config = dict(
    model='audio frame classifier',
    dataset='melodies that start on their tonic, played by one synthesised instrument',
    train_examples=26041,
    hop_length=160,
    output_stride=4,
    arch='ecapa_tdnn',
    label_smoothing=0.1,
    beta2=0.999,
    beta1=0.95,
    shampoo_beta=0.999,
    final_lr_fraction=0,
)
Rows from block 4 of a small audio frame classifier, named by matrix and row number. Each number is 500 + 25 x the weight over its row's rms, rounded and kept within 0 to 999. All counts start at 0. Numbers have three digits each.
After each channel's rows are labels from the 100 clips, of 14848, where the channel reaches its highest value: "strongest on" is what is common among them. Only what is clearly more common there than usual is listed. The data: melodies that start on their tonic, played by one synthesised instrument. In brackets: how many of the 100.
# c30: last pointwise conv (model.blocks.4.c3.0.weight, 256x256x1), inputs 0-127

c30.26:500573459472475491486498493445515461455465530525501516502490525495509466506487537509466486460449477452548489484524493497466521492477531528513482478512505477472523490499524448507471543511493458486469489517477488468512509523496467478522494476498471496443478498509534498489470502488525457527515481505528476479504458493477498532485508515456516498517511517518542499516511472534521517485505
strongest on: the note F (66)

c30.243:525482505513490482490478475456499524521500488486505482542472492524452469499484483480500498488461493558507442497496495480468444518498525503473504447461461526495495485510476472462522523515483487475494526502562463521486483504509487456485476509412498485549485490520491505488495520492519544470484468550541492504511497500455518450486523481519537581470525487479522513537476509507487490514482
strongest on: the note A (73)

c30.147:480469509462526464481435493473513524531502523459516476522451514510491535482480469535474490478482489501431521451455459489453506488483518439465522477507496480522525500516444501487497498520550511528539488487464470471495459537516490555494510501457514463505527475489524473499551508490484491503518515518517445523470493539495514493532477488482492540469476490539479489529477468472481521494478
strongest on: bell-like (30)

c30.198:500461498496496482484505464493455528488537525488532505435486515514510563489536514491537538485482503505460497528501471500515535509489501546445504489542523529540489491516500491469458496501517479530464500461521498507476504492492513506482522519487514520474501478492518492486512482484488528523498477500523491537483497528559519524539513464507496482541476503489511510491519500521503483506522
strongest on: the note G# (95); tonic: G# (36)

c30.228:502454488489471492513478521477503499443507518516524509469478538519525497505505514461465506524544496555539542502478489540485539482492462548518518541508479493499531476473490476481478507569490529486538500482458510524492541463463537490545495515488498522488515524511532495511549476510527516443507488484509498519496508443548481519477478477496497466482462518511466492482466546475524516516548
strongest on: the note G# (93)

c30.199:495485480530473526522539528541484503476490545485492467537432504530446492463490461505498528459494497508503495498492488519513477516522537509485508498486521545567475459505458450490473550526490508508524472457498465512523507497489508505493511496485510502506505485474505486489454508494485508521512486510528520452509519484499520508509453567524501479487500501525508493497472500509465499551484
strongest on: square lead (39)

c30.125:524470479509471482510488460475490507545458545502518518525459558480480494494500459506508449487487508557541498495492477503538494488480502512491487521545546480483499513496503552475478580464502510473462488525462465545481498494498510495483455475489465522530431481510462537490497506519481487520463509485529491515516527442491469442481493517487502452510519492469515506494489458500527485502492
strongest on: the note A (85); the note E (77); tonic: A (41)

c30.97:543485463448523503461496527496508517513435526472494525500499557494546509528514499452454540433467508521481529480464504492533499551501511497498521499475457515507475480522484521507550513509457504503531541452459492500470496485488516485507513492538531518508506497545459489505489514518491528475482487447461521484519511481522539459530533516516491514455490503496500534499523460508511494502454
strongest on: the note A (93); tonic: A (31)

c30.46:543512495471477483500512490529523532506520447479479471511491469498552514468511524509431452536499502513517511487473490546536482478521460467464503527514451539511531476543494532493545552524490502520478484499522530506508465500539507476498476488488499515523534526467538521506477471553501496500511493502566514493490551517485526483504488513499465534531482529469543496507512504504545465497503
strongest on: the note D# (67); bass guitar-like (54)

c30.73:505489442474501528499482517482537457491530486540496519503526507456484488509541495525486524465560467523520469510507513462460454449460484505516536549449519510485490482490467553512451421444498479479515480471487517536528491496514499493546508490528521511478465517492531493487486496489477522507532494475463513486474535511488555542514500492487497488483464502463490478520497478473488488506537
strongest on: the note G# (73); staccato (71)

c30.150:495455483459534490521534467495576486461531490505452457521533521475529470466540499455495488506555509532465504558516514507535485470550478454478499503470456486547503476507563466511503463538513483494522490507464529499466525465479494534515492492526455485539496496524463503538520518505488481475510483477520555482496475487491472483430468496457502505513520519511540520505522524492529543544504
strongest on: the note D# (80); tonic: D# (29)

c30.170:492469461538490539494514532502505473461461491524477483507497583541520487522479486475529507501512503517471468495505489556495480531521478526539457502487526538497494503523522447546557505503467516484446493534487517488538483566532519481482515484472510444519499514517551526481481501543535513530525553520469521495521548523476500487482477491514465485468512502467474501512542508512494530487510
strongest on: the note G (67)

c30.42:485481491528504470530496478476479518557492518465477496517505512521504484501512485469519496473504556583430548508530503468557491504465469505468529524485523502465487491489485505545485504505501473510475529508540479524494490495482536491515487470547516539536494533510458506493503494509536476496494528497470453536493522499459480473525522479514518509485499498493472488459498487547542514504517
strongest on: the note A (86)

c30.89:509494497433484512472470528487514531474510486505466499493501487517564498526416476487518546493527526505542499486525537443458521469481465461495510550496480530495487550495464517493572513491467492478482512474492534523508507514495535497479494515484505485496495519511494437483457490501496459506466489465491464487534489549500483491504493527521470463511482511457498526484487490493499533462498
strongest on: bell-like (27)

c30.87:550500488463510513526542511525486525447464462528483534445412518463544484493479475520485540506481462543521466483463488499496534514494479557493492497535519482478465484479472454490486449497475513504516497534468506487484520485475499477514515491482537539465541534495444466515495574531513498480488495470534513516491519493535500510465453494513536480506490507486508530487464484517524514494467
strongest on: the note A (69); trumpet-like (26)

c30.43:504506494471493575477528468552533483483475488509485510527455511467489546545489468508467499532491456520480542484504489522470521500489488528485467488514470523496516488504479508474516521443467508493503476535494510474489508503547526512522519508536460493522538515506487499512477474510541504495551498476520526476501503456473489479493436463506502536464527470511504494536518485521559480513526
strongest on: square lead (26)

c30.218:505519451450517487548499455508542475495514506537490497482520516504539475472541466541488475458485523477479546522518463470528535481478488501503511490514488528501526443509553465494503490487540503531511477550489473546477478503445517488477513535491474510496495492512484518477468521485521497506463496507504536489511421508486508479501525490469483487554466450483508496477492523470512490469498
strongest on: the note D# (89)

c30.156:457518534487551517485480521470538497522497535516478468456521485519522501525525496505483466471505491499458473512511452483546444483444468490487508445552457492462499502520531479478472510511483510540511506487498556467499508498534513482531513502522516539493533530524507523488499447475504466504517524512500486456498504509513493507508507498494496516495497478499526495484533517527503479505461
strongest on: the note D# (98); tonic: D# (26)

c30.106:491471491496489472490501506471495470554520520467512479504543491496479496499494489548505545501480550534500467474498564483486541461449507446512521499445505491496523549449538456456528474498516484506504455485551498508523478499531492505540478503490499467509465465490506490538575516517489482508489512486512460501468563486495515488527475478478499487467506537482506468487484498470468517509507
strongest on: the note G# (73); organ-like (28); tonic: G# (28)

c30.64:510493439512528502515550482512512468491518537509479491515506533471487486506511489514449523536546541556502578548506502501476506468479519508497465511510577528553482499512474501543505461459502580523527506513514482472500514475484500479510506514474511482476472515470503541476524490508529534518497504485506504499484455480513526514510534518453533520502451512471511499480549483482537472476502
strongest on: the note F (74); organ-like (44); square lead (25)

c30.154:491491488489612519461498491503536465503473505473485496488553474500445493514502439499509452429478513497489497537556528483503497506519458498470449521473501503471510463536502509467528454490537508483487509514487481533490497495490460493515492573526507537541475505473509484485531526498497492499498456476518493512495513482459515465513521513470469460516464472507483523464473509567504516465508
strongest on: square lead (29)

c30.55:492522545526487441553492489500513467457493491470496485510490499531490428501514437482493521508454473461479516503515500552515538525534470504516476452505535507547449495548536499500406489565476508447442475487464506560529496452483515478475509511512476524505516497475489493476476509511512478479549515504505455501500498516504498530469506459503544496488451507502524480502485506514503496473503
strongest on: the note G (75); bell-like (50); tonic: G (32)

c30.141:501518525545465484494500497450517573505488503460463542495554503524483527517481430500528475461539527468491536511492480474469539463479502507535514519551583572477543481503519475499485482473483530522544523485530493490477515533503473508492535496506485515475500500501476497497498484514501503494488493515531509534491526509478485513478517494510498522485490441482489524492502445515501497468531
strongest on: the note F (67); the note A# (66); square lead (28)

c30.132:470572506474517526510495510499463538510426496472471490477464524512488491510544549524493469527440484503506498489560516504482497505509457559491531524524485457466529511481543453458484488469480498463522525500473488508509495504473538499512461470493544487495496448485545476495455462529488490506509509522466475477507511528555550525509532496483522464504510489458472525523486484519507508509519
strongest on: square lead (29)

c30.254:495494492510483504472480475529494489554487531520521482507489453517468474469535436552474513501466530499465539521530548535472534490547487516474506474471469488539509497501571449539529525505488528489553485485491474496474508490525481492518499477450503495512538473491506487516437491457509527518469501447536472469461517501489506505512515477436488531530529488494513472506528515521486500517469
strongest on: the note D# (72)

c30.160:488550498557542495443502506500548451570477525535501488500518490520525480527550504539505496498506548520471494495486514541454558493513503504558564489459547472507496509455485513449480470461478482481498500524484513494466525497530500482485494490499511497492488488504525528448505466483531497476468473496495505501493522480499444510508525534482519491517475524492511530530506478475507461526494
strongest on: the note G# (65); bass guitar-like (40); tonic: G# (26)

c30.69:503508525555527488505537481498447461519483528529548441486508455486488544491542447542439460481513477490505509557472505507541556487451504531515516501442488489494511497542523483568508513472544502509492519500495520543502485475483477515500488499542451491470499464523488531505444504476505483509522473514520502481493489485510483481504522482475476485504485469477522459484487442498501508515459
strongest on: the note G (79); tonic: G (30)

c30.219:432454507551451542521473514512557493541452445494588496523455485490509551483480482502452468492487460483482511503546523490487534537491481500477493499489517487532483501486465561445475516519537478494541508493483484479519493496528481502511498502531491468494471506514502479522484506532496518476491470503479500527460492515521517484495507486519464483485528463492523519496536519492494495484492
strongest on: the note F (99); tonic: F (37)

c30.60:522497569492505531493512518442503504520566521473509507574469484518515496520492484494523516520455506542466447525475538487502505543517509484459483495478526571486481470510465513495490507521487503529468495485489497496489509511465482482482517525474508499454465531496488533508493519486517510506455517508516489484527502535494512491526473488523492498466493490495486520465485492455469507502505
strongest on: the note A (87); marimba-like (26)

c30.222:495509530509492510470437480513536473521501567523505481526467493527533501464480483532465528505490521453467483497501522471474515526508468579495474493482499539544526515486530512467479523498510475480504538464473475438487470467489507499480495541535476495455515543524518494480498535523491509511492517484459519524468508518464504467477487539526480537503536465487541488485546489523485476509479
strongest on: the note D# (74); square lead (30); tonic: D# (26)

c30.78:510513543481507520510537474537446510497451532517484468444471469508460501519486549521492526505533462495475528501475466554501465520511516467498508481506522552532486492498519449533493526494501517497474528460478505519524483470526509486473556491493495530520481487505500439508505473532516486471509544530495486523483481524530478456482489442493511490457501451462531494549470478499499530515495
strongest on: the note G (80)

c30.158:504502527506522490458441553470468506551540512464534503507525496518488513465544478514478489517489472476493502449503487479477486547506512462481534470536474455522510469503515512494465498507496513510512545517477485518468481480502511496513520505526479502473528503481494496498511454525508526480523536474494479543494513493476479509521522463533483512493461503482528487456492454527529484461488
strongest on: the note G# (66)

c30.84:512506464459525488542521460505532505552503520501517485488476483536473519495450469469489465523507498523451464455510531493471550529497468452529462464535512497532505515470492499435451461535553510494530505463465460503477452458524545502525481489512521510514504520504487470512492472468472481456493506503512480498477520512505554490486495491529473486503513494499489498481482529491504503500514
strongest on: the note F (67); the note D (64); plucked string-like (28)

c30.178:469554491513482520491510538487511516442528506455481527479525490538506474504457468501477469508507511565505548547517438454539490572487543500502508501532519502471514481538497533492501512480497549501503447511516478512441502485471481538494493537484478506484534506496537475493535484482482540495543461521489524529454539497505486531547526514473497505496508509532529491499495547487480516509545
strongest on: the note G# (80)

c30.168:474514493543524443537515484480447536465461478460485492545452488494497532493492498502521490488456488514490501526512456539498512452459495510497491465498523525494446455503463506505446546543489495506504521493501522499437452491510535533523535503502502530511520506510539504464513492476490497504515553491449481515481507475445511527489493530487482514494532434491471494465498455534510476514525
strongest on: the note A (66)

c30.54:515484455437504426525557514522492492451498518488553513553507501532525463459450513550508549489521490464494492480478475523492458510447468510500495484479519526553544496476505499501533499503523518505483515516531524541473489533500443505492493490513504501537522534485456476491495485495492516509485509509509505484503480469517527466451511531522475490512508481493521569496525526442513454488504
strongest on: bell-like (33)

c30.14:526544453529477486534484462486544486487553556512498455518493495499491508528546468515527502508511539505457493495505466462492445522471499500492512501500499497493506538452506509537508472539458488467508478510509497475481499527509498565499506513518508526459552520497520517530486484524532514475508552482472483534508537473476456513495483553497455509504483493522466526515492469527461495464495
strongest on: square lead (46)

c30.165:497494475522532483519534536498512517530549490445497502484470487537521482536535524467498528494516475495540495507476515502491508526510547496486470517523534532489464521501488490554522473511463517525501478493508513497533505510466502506497523507489466507512514487482481504513478487507494526498536534488519524533485492515527494515505491489544486583514529499515514485497474539504532494502504
strongest on: square lead (40)